python train.py --dataset="phrases spoken by 400 fixed synthetic voices" --spec_augment=false --activation="gelu" --weight_standardization=true --lr=0.0023 --beta2=0.999
Rows from block 2, named by matrix and row number. Each number is 128 + 24 x the weight over its row's rms, rounded and kept within 0 to 255. All counts start at 0. Numbers have three digits each. After the name is the row's rms in percent of the matrix's.
# conv: width-5 conv, dilation 2 (model.blocks.2.conv.weight, 128x128x5, standardized in use), inputs 26-38, a 5 kernel for each
conv.0 101:092082114114165141119130136168129126109116111128120151142139132113121093098192169108116159111111134152142100131124161145093108147149164084145131101078176165177107120159153151107091108130069111087
conv.1 101:124123106133127108147145112095084128113149124092135092140106076124145160160181146118116128151120122141118124128119137116158140149099099104086122142093117134128108151091087113159103117129108124121
conv.2 098:104086121158124159128132123096119127159140114133140125129147114110149145142159152133105124135129117095129144147168133156131119101151106093143141141107134098122145156100109112157125092104123124157
conv.3 102:157136128139143119154132144111126173161155124143123096140196169160126122144118102088102111133109150143133109113136118123145116130146112124161180175140102135128134130133159144161126144129129154136
conv.4 095:125090105105108114109105144112143136143136114175126144144154108083072115128126123131134128147116098099110126098092106136110111125116139137156148126104142112101128167152135153148152172182158132123
conv.5 103:151145146146130146154192114063064119150128145142122115140111128125125127104146101087152136161151103105147176158119135129112129149107111114094129156126141090113140100100142149105107122132134133126
conv.6 101:127130161133132129148126096115078122108120114154133120131126137151167135104133127137148109107159100133104149137100104140148139148141158112151128137162127124116131129107097103101149163164135114123
conv.7 097:152143151146103129146119087128151144143138149120117168124098108130130086108115071137117123140119140134116094153131120079100104132144129168141111130133097081100084082091126102149148139138126085089
conv.8 101:124106082083132087097117147124146159117105099104129117123151128127117094119120126132139142085111111120137144161144145133133137153134100141131136146111159144127148151132158103101132124119091112109
conv.9 101:141120078099111128119120105110115132129118083164153135059099148125105143099125143136122135142126106088112103095150110135128114111127141139117137157140163125117172148095099142151136149105080100107
conv.10 103:114138097101104095112115109137085112124137120167153125107129110118114120108139174138121123124092114123169148155157118140094123119141108133138094124082126146165167136159126095086113116106140130142
conv.11 096:120121103095132126102105115096134132119131176124114105103163119154118125137132139158158176077083100128150142119103114115163142131139145165111119131157111147143163132154143136151165153145137143133
conv.12 101:176127064107165070127161136106120169157104105124084118129136107092126137132143143147140124092120120137146133114077096106162093066133107083114122110114121034091165163128156146121109167128090082135
conv.13 101:136122118127170116088093071160107108138186112147151130131148126079123101123100146161145117107097114111104081136099071142155143144161152155160144102087101100123138142137124085149157125154136123127
conv.14 102:092107116144135159133106111102084137142139120150150122090074149140108106099142141099132122155132133133117125133138142152092111164135094024078154131132162156117119148132094090127142140139097134110
conv.15 102:141104104078104132123128095127155100119099088112095129156160109115104123123138161145129101147142145106110139136140167146098090093086118092091126144147121153147148192083093075119159110130172167167
conv.16 100:124124134166133141158121105138186112110122150123129160121115140103122131127137098088126138150131135127136147107076135133099128122153141135117087121134141109129110123107082129109124138126118132143
conv.17 102:096139147116151134138108122149175121103134155107127109142140148127094129136149151155131133100110121132156129165139120136138135136123119121143133125162171199117150060117085137152136113119135150150
conv.18 102:131123115118156122114142132093165155129131111092143164115119115096106110109142128135133110105149150128123107127129122112172151105122109078084085121127133085132149117110131101113101161144102132148
conv.19 097:124089097129126148136088092135110115120153131147091152117134147149079116153154145071061124139124128114127138137120103161140163112109112120106147141124161108103117114139172094141131108131146157094
conv.20 102:088117119127136101116122082102122123111122101126131108127172126110154127127091135093136151132130122124148109114134160149101150148139113107116096133137128179142093104119134117126113127140114139135
conv.21 100:130105143166131148153164139056115124060102132138127138151136151149160134120145150163149089122134112143147156138156110155130136163167160109122121106139097081108132179103109106088134146148091132161
conv.22 100:159099099150153128165168161128109135135124134146110108074122099125155135117105066133166127159128154156120120148151161139140131119123126089085120124134163168098131144116122143113103124116140118086
conv.23 098:121106087152150115110148149116093145111123132142082090118150136132131141127105128134122106133108126109148149105133137151163153165130138103141150134097175142105137161120137182153128128124112121139
conv.24 102:123119149109106129121093128114163148095123170124126105110058112145119111128124108148172156155136128154159105124147131126120147106124162139100112075146081147145097097085150089080108121068109107120
conv.25 104:113145141127123126144101121161145098106132103157124137143152137136121113146111169188163126120145092133121121142112114107129165115084130061074094092103102111137142144134124124106118116130116155161
conv.26 100:151136093105137110150148151161110142168129091148107141153129119130152163143107140126144132104138098092131159137114103149125161127089093122132126123089113087103160123110130157113137165137138097091
conv.27 093:150130113114100121120137166149067155118136121126097107101121100119108092096146135154136116105098096109075110138120108103168128099127141093158162153127068082099136153138131112169127155095081132114
conv.28 101:154088099117148162162161122123121141112111128136122151088101113121119139141159153106094086115177136097126138155116114103151149136130116119120115144145144087111106107182148148082148082129143123146
conv.29 097:120133095123104101090101138120144130115123128155115118184125126123127112137106108170153109128098151139109119101132152126108140185121138113134129152126141094121110125185136115105148102120158130132
conv.30 103:140120107111114113129111112103096129121138134105136113107156141122129123141142105129139127115129134126171154118151140157101150121158139106076125143163177119080109124102137130126121172129124128167
conv.31 097:135091135154110126110123113079127105178140116181152129127156100095152144101192163177140128160140133111138129138134089133120146136129147156115099117069125123174204111152123135146135144102083115123
conv.32 101:143147126117103133135110120070142132146147110147155119135144134139131133116098124107104138153133134151134080143151133106100076127133130137117145153139182130142126126154103141118078108111132130151
conv.33 095:155129153127132164135125116062141117124127125115117105134143124146170091072124128131108113104146143125102164136070089092127121105123103122122091073146121116152113150135131119130147111138129135144
conv.34 101:129107152114127124133133116139086139161156127153083119166136138136146099141161151096093114120107097128141135144122128117136129150127133069109121095117115155157096142096090142119126126123119130122
conv.35 100:134096131149124126123139128127107131100153156145139120144134153127119147124106126167136131137067084089124167160119131135145132082114146151137110144102154145149100107070114155131119141155151116139
conv.36 098:074142168149112132167164100092183129103136123089140096085109135130150136106142130109131106138153157135126115115143146134125122116127126098100132130174128153137123126095132116124136121100138141142
conv.37 102:149136132153098089122170178138136092093089140091148141148107148116137141092124112120168140119146156119109151147115143143115168106107139127161169128123160129157141116132143156125127125108146143084
conv.38 102:147116098099113108167131099121110096128150124141121126117094088126105131129109148148144112115142143134134138138105110122132116149122111144122126108122143126142124103111185097057120133142100107111
conv.39 101:121118109123162101122101137177128110150105155094148143140118131139110148121164106107147161137123103114141083109139109135118088108108118117123153127110112111158141163105097137126142137151138127055
conv.40 100:100068115141116152177145116120105143122123139087124122110136144171138135113108148144153180149131126146128163141128145100140120147103121101082117120118135155156151163161112116049098153168141134122
conv.41 103:118124132134125135128150145122122103135134147119119173113116191124100126133143128098126116108158110155130114109140112134162155102089108096139121134162130195151118105120129059081130110123091141160
conv.42 097:115130114134119139143127149144137156156178144134147116128081124144134119116134111103123119154132143108117116133126119137126168147131133116116105184163120132133154125120116086146130132123118099108
conv.43 099:156116114092106123082123118123135101123107127138143125126097158114109122134123111150138118120146135121123094163134091079159162127142111131108125114140187152142114156151119095148156127124115107141
conv.44 101:139120138161118103119129138092148161153143115091126174118129139144119144162101104144093078137125095112149152134134137165167131120111112162144146171166058140100125155142120103128112138127081053094
conv.45 102:149112121115122107136092097111140092105127130117152161114141109138144093145053101093111101117134133133158139150161135149097129098116126098122098117141119142137132160109117155151110099133147128104
conv.46 099:107100110100117138143168105090131122103138116141150125134129128166159117111113148119126127108129137125146147077100116135098126101137171110112074107135069134146127143103154152117114137131110124113
conv.47 100:088092125137143129113117123166115125147143139138095168145100148158132140138149113115147165154126076083118111160148171111089117134150084092176172132117124129113123160128134115107107117136111112097
conv.48 097:145120122124102125120132147125134145154149123131135125102131137115119117176091093147159142094103127129135131140140120088148121137160169143107122096147124126136131134112120097135136118131104117106
conv.49 101:142147133143133144141123136105069089129160161158099158119135146140104083113179191153154125125108134088164131161133113095166156146141114070116168139061153144115121102122163134130102133083137115129
conv.50 103:135138125123132146120074082128142124103077119125112139133148156119087129121133118136118127108108144116139145126096110158096110128130139117100093128119132092140177145150127131132128090112124087101
conv.51 100:102134159147116116112117125120056094136131132111126106104112151140159154100145110112109137178139128130144108130156120134131118127145127084116130117124094127119122162120148157124134141159090168140
conv.52 099:091115120111154124158148134145166115114161150135146137104086121148128125147160161126107134154155156189133125146101116110134137103148109116127146123130122104102106155142095143126101101111120138112
conv.53 101:103131137128139151172139141108145111129123111145158103109149132127140131122145097136126137158127093085062102121108175147121118128112136113127129133121162152128137116155135128111137119109140086051
conv.54 095:126115113094128107090123120138162149152147144152153131138145078092103104122169165162163127125103104112110112118151137144121104110101113142153141093132106088121140119130129104131127115148138132057
conv.55 100:126116126147119090113112133134151142115133176123135113156144129108142154140127140146149115123068122146141142145123156146124109106132129101102062073089103118155171111149117153119105138148140111126
conv.56 096:137158114079053111079095115131095119109129133101121133111148101129127150152154120148142125112144140104067124133127103091142098121109087143147114117089102112129129105122123127142102121150129129155
conv.57 097:149081107118142094138130084130115064073090139116130124127129151137152139079158134109143132106095133136140125112108075122130134105128163116143129112096131126109110128104133149120120101120152143153
conv.58 101:101157135104132133076070140149110103085086151078160145115125173111105127095120123102148113154128109130157176131107063110117100124128135124133158128106166138102101160157117078082138119114120119082
conv.59 095:150137121163121151122128153129154129151132079130156142120119090099137152116154119146124130127131115137130139122117113107106114095107156136154155121106129118121100158124087154115134097088131100076
conv.60 102:086108131131075162132108126110087099141161156111108108077141131158146138104112131145113103154126106146163164130135138172111140130149162126142129148130116156117142147152132140130161104142172131118
conv.61 100:129127149115113159097048069141117095148127096147084098099093138144151106085104113128139110108134128098133119131105100127112105140175171107105120143175166114157152128093105142116131153147146065110
conv.62 100:149105135146127168165121114109143112123144182154119136112100086155132095124179180148145113159146154131080128145137123154120109127121141091090078103149110156112114105184117109130099116119132143154
conv.63 099:102084103145144069151146138151080107153143142094154112166143062100121182180133152138115130136128114117128092146143134121114122153140128157166162111111161158177144141107152173123092141103139102104
conv.64 100:099151154149124116166137139146102122153108115130165151127130101141169128113120124139151132122108145116117130151125114071155143070081091143120102095169160125067117157142132145140121078126147122164
conv.65 098:123119144149122148127115132143110156127120170157126128132102133117149138097136114121111142101119103089143107125131150153128127104115176064118140175172105116164139110069129162159117160149154122161
conv.66 101:119136133098130134091117120141089097134133125130122122112113092120130152148113142146151133141153123108100129121168121106110119151099147105100150126123160140133121116113148144124157098095140102147
conv.67 099:136111094101133149110124081127091112117134131112152136077087140159140096120117088099111158165142139094124087108141136143105118176175151146109163151129159147153154123136103113113123128123116103139
conv.68 102:109133136112104139139122125168127155158160106094078113134127162148147123131129111136142132161154174125119143150137138120122147076132152123107179145171104084086164150109125102110181155125128144169
conv.69 099:115123092056080065108112150149129174138141130112125114089114106120113137166117128091118135181144099088147131136108128093126131128114102092119153120150127120104143130110104163126164096128167123111
conv.70 103:057079092110151179133088154154177147108088132141119102120147127108126125121119152129116126132129123122140100130103115119084111093110148139131138135119125099162151141109072145154133140133114153125
conv.71 102:114140103130146130148158099115116119124150111158116089052079153124115079120107121125140123086123150156166137185137106129155117127144158149083132155126162171143126119126138140104140129115123114109
conv.72 100:097116081098103103122131140126131114129134120101101057105165124119130138117108109111109114156122113121081165147106112090096130118147122129152144134112154123100107130143111143156098120166184144112
conv.73 097:122113146134123150140122122159141104144135121091126164123161137110126151136106125138142147125114118151178091140149107122101130186103101130121145144165137156105115120137166145084097122150123113146
conv.74 100:127099114136141114136142146149168162147108112123117148152126105167135069132095139158128070114148154128120177119089141133142139128122145102124108153144123128117168140121135123141157108135153164172
conv.75 100:114151110117096105105130158135143129117123133175116111134142078072084133161081088093117125136127126122116117164113129110143179140122098161160169162157146119119128115103118119115133157132145150156
conv.76 098:173116093108051117145135115131136133109094121126133131159172152159129129099112109109098056168162157146126098068121141148115110104097100120106113121121102120094121142142110095096144126103149151139
conv.77 102:153094113122138143155145146125162162131112104126150105115111134118117127132146126118126126139143122125134129134122151164123117097110124092117157179162124139157160124136062152211172141107120125103
conv.78 099:136126112130117159137156131119144124133126097157152117119104148112130152127116146147127142087115131140144164142131120146134170149150165105119133105137143147130137133123146134140101138111111141133
conv.79 100:144129154159147127109113157123139135114133166101177132087163083085132130137160146088099113068151149160126082143119111130070121070100158082128166135111140083106145088097092131124112098128141115143
conv.80 098:109094088091165173156121124101103124078109117149110098163122099118120119116140127106091105105127132161134103101136139128136130125088140163110096151154129130108110153135097106128131147117141116083
conv.81 102:102109106128136113145109126109121133106117130156094144144099100125119138131131137124128163149150129131126118121117122150137134092121134171155134113132100116137132207106147120167169147117125137167
conv.82 100:102125163107068184172118095071125101118149126096147152112122136120120158172140133133106100138159146141120121154107130093142155121128093138132157134156139107113141121132086104095163093095102149159
conv.83 101:114102130114113122104133140130129144138120091137130114124157137134090121115109096100137142128135140154158139134115106161134157149099111131152137137146154159114119172112138136126105130130119125114
conv.84 097:142157137124110183119121131135128120108086127152134134090095128122113153129159149139146107139111105125170135116136131095113125114104104127152158118129140140100113140146118136093105158154163128113
conv.85 101:140140123114133129116126134104140141145114170111103112168147120098129135150139131133130120147120174152044163132127118102143125143139097120095144116136141113121137092109099153122065128116130147181
conv.86 100:115116126125136154164147158193150121095146136123137119118170110136125115136152144137127136045101108122144064097112134155097108103155177129135150138081111104178162165144130114142068130124116157175
conv.87 101:107115125089122112125136133086163191150107097152137123106108090123171112073118080105111163166141149130100118099071110144131140132173156169120106122113165160100127113048115125111080153128124119114
conv.88 100:129085127148162139097106106080108142124144168154114126147122153124105127157206146130106086143145129108077142113138165170103107116086136117078089155167204154124108147140147163103133115097128099118
conv.89 101:117126174126115122121130144180140130111147134169127124132110141136146125129136127141125125149168151112103137140116132151145103091128169150115106114121133120133120147127095128129125129121135132101
conv.90 100:128103131134118141127139112148083137142145153161115097136133112159124121154156135124132138171128136100108175133129129123114171113134124124081152135163117122099120184128132107115123137110132121153
conv.91 102:142150133126101150126102128131144122094101118064030110122137108129123130091110129144111131168155142147152133122109107135097118106150158145144121080100144122088119137159173168112112102165126073076
conv.92 101:124134102110157089116109126131125143121065103080131088074099101092121105121138118133116100086100163192183102146180117082152132129090093144137147137186115130175169124168161071121114107088109128121
conv.93 098:102106138128134104171175106131149145112128123086107113127164150151132119106123111085090109094119140125141153156157146122116129153141121135123153108148117142108119166180149088123106113151132145146
conv.94 101:127127123112117112152121114141116120168162145165128100112108183159127104144144119128153147095103145137099078148141102089140127110118128133124134182153184129132168139132150060115127169159151098094
conv.95 095:078104138122117142127134149166148104063066146138132157138170138122124153158090099112128129145157129137134151080098141148124072056118133147133135115153122104149131151115104154147109118100159148083
conv.96 100:138135117121108135124116104100130136136121117148155133139107133162138133100111127139125128112155155135140129134095091050142150123100061129135130117113118135155169119140102106095113136101110122125
conv.97 098:152095098118107091143141144118123123118140101114103112157134093100102104133131140155125120093175159127126155177115108147108108107139144165167110121106170111137142152118100144128168155121095091146
conv.98 103:133093087111137149136138114145160135114111104153163142119111124125107115112127138164129135142111113119113139164151140158157127105124122132116128129137165139118127172131134046075105158101080054133
conv.99 100:074135146085132133105112127156120121153137116170137130106121111104101115146098109107108152143135108098079148122079140118068066092072123150159133180162176138152138108024079157179110134121136130143
conv.100 101:167131126143136171148159110142135130146166110116110121120115104101158124111168157113111134139124073059051131108107181115105157112118119125106123137123181182183104063091115106094151139154128095113
conv.101 098:131127127133144129098105101123143156158125118147099104120111137115138133137092085094107119144158146131133146129128156139108131140137121121086100133160146144146127161107147164133115101140136123123
conv.102 099:121095109104125088078108099142131087158161124115110121103142106153128128115143103108095121119092166180095116117100133119118146116115102150115108124116109164130110106087141109160134125118079145136
conv.103 100:121117155154146116128106090129152166090105163129147115116092113125143151140134119115140137117091116137150112145133123149073097114109134127133146161116159139149123120196138123075091119101114105101
conv.104 101:100129158146176122101118138163101112135127100120174149121105109151131122130121159155121142112123132137143088135128147146100114137137147117132106127169169161146137128099076141124118122078118125137
conv.105 094:127138108129074074118174180159109149159152147149102086115133127087095121122143101114112164151134155125127159149127163135140105112134061143122124164144142163161140094097119102132147141092116110118
conv.106 101:098091041105108178138128117147126108140146149131132129113144151088088112112132139153121121088106116172177156134119118074125135133123075151154149166141120094135146158170152098070123137047058110089
conv.107 095:115102118137124164107132104130119107118152110074126096104137126092121104149108113130133094134106133159144124118133135171141113114152112141132113147146171126120113155157114139157125136148140133117
conv.108 104:142105049137140135122100143146133131163120147098131117152142131126081125141108122137150145117138148108130144085159147130098109093126137119108125127133105138143157172137143119111142162129107138122
conv.109 099:137115090070072118138117111118155141127175152130143115165196113132130147160111114112113097115134111087111117136129063091125097118156121128104119135133140135121127098127130133150153116132149156177
conv.110 101:088125127131171122135088100125136086165145153166125115137145155134121141147118119101128201114116146149144140134122138154107117125138085119123128109149177175136088133082129141125126160158149099124
conv.111 100:122120146124132049108157167159123149147140103147120126131123118139155141134073116091093116097102102138145143139129136161083104119094097157142165158135155174130091104138131116147140101140167124136
conv.112 096:172135116146154107095122158136161117115157128142112123132189122107128129179158130109130129139153122139114123150134148111103137141138105146141141128143156107117119113115106149117129128132124120143
conv.113 100:136162102108138150126129150181117123139147151089059148136131109136121134140164133087111139126142131126147136137143145137153147078123116103126162112112127112144122079144078111163140090125118137126
conv.114 103:114134085109110105106135161140139143106109128117127158152144155118129132085080093086066107153154122115149170091118155127153140126121130125114116105173133125130156136134174164135106154135128127117
conv.115 101:122111130177123062137117118107139152132114173090160138112130094093125114120095121121142183167134144123148144126130186164120120134113140105177121099107128126146122142142132158111143140148146137095
conv.116 100:150122124136152142104072078129170124068136105164114094163136161119113146166130128139145162122080143152144087107146162141088138136123111145130177146117146135138154165124134132146138149129113128128
conv.117 104:120145132111148075121124151169106096133083113109147146110156141149133105122143138101135154176147076131134090130129145174117125124133097166135130137146112165150080136095081105146144122135139109125
conv.118 103:150140128130128117118113122169119136137121116107132135127118113132121121121157169175150135145139132116103126137126143127096117112101126120129128134133125131154132123132104123132093129105104127130
conv.119 099:145131120138159158139140078128085119143132110094108141108088100137109132116131116123137121125113131104098134137159107083116121153142084109110126134153099158133134152121104096125132090128129144122
conv.120 102:112116121098116157138099111120109124187162155066114109126137100111139147164163148140120138101128105103098113100120155156136114118115129158142135145141053119112112140109116129115125146110089122109
conv.121 101:120131148125109098154141145175146177135133122144148086108131090114130130143144179154082120133126137131125164150113120140146085094135126153135117146148121082114142151133126160121096109135160136121
conv.122 100:135144092103080119133121083122127104133137114097164134127147162148114110092136154131133147177146104110102096108134134123114134130148135171079118093104127151166176130103096123139129141110085056065
conv.123 101:074098107132122164158157131117160161130108112125160170126128153156116111080140116137120104147132115121146134149122095142094123153133135092140107147168126113142160121148163108086140123141130132149
conv.124 101:118117111158091140141136132099130136125106111142116119131103102094121128137146111115087102081129146100088172130152147147103132139122140139107114118089147131122128150118134136124091132112141137145
conv.125 097:140141144127118187124121149109134131137148141120094134109127117149120087105128119133123138158146122112119136136113119119149145134140084154129122139122101133144126144190111112104085135101096109134
conv.126 100:152104109130099190114095103176107109106136131143107116114143148130141128126144108136123128118149149124117125161134107095144164154146155122088082116112118091137166094124114081104089138118081079117
conv.127 107:137128121118126159153131120120119083086135142116107119093136116144143114123151148170164146116128137109122133143118116100094095130134104095088095136141137160146141129116111115077104140100091116070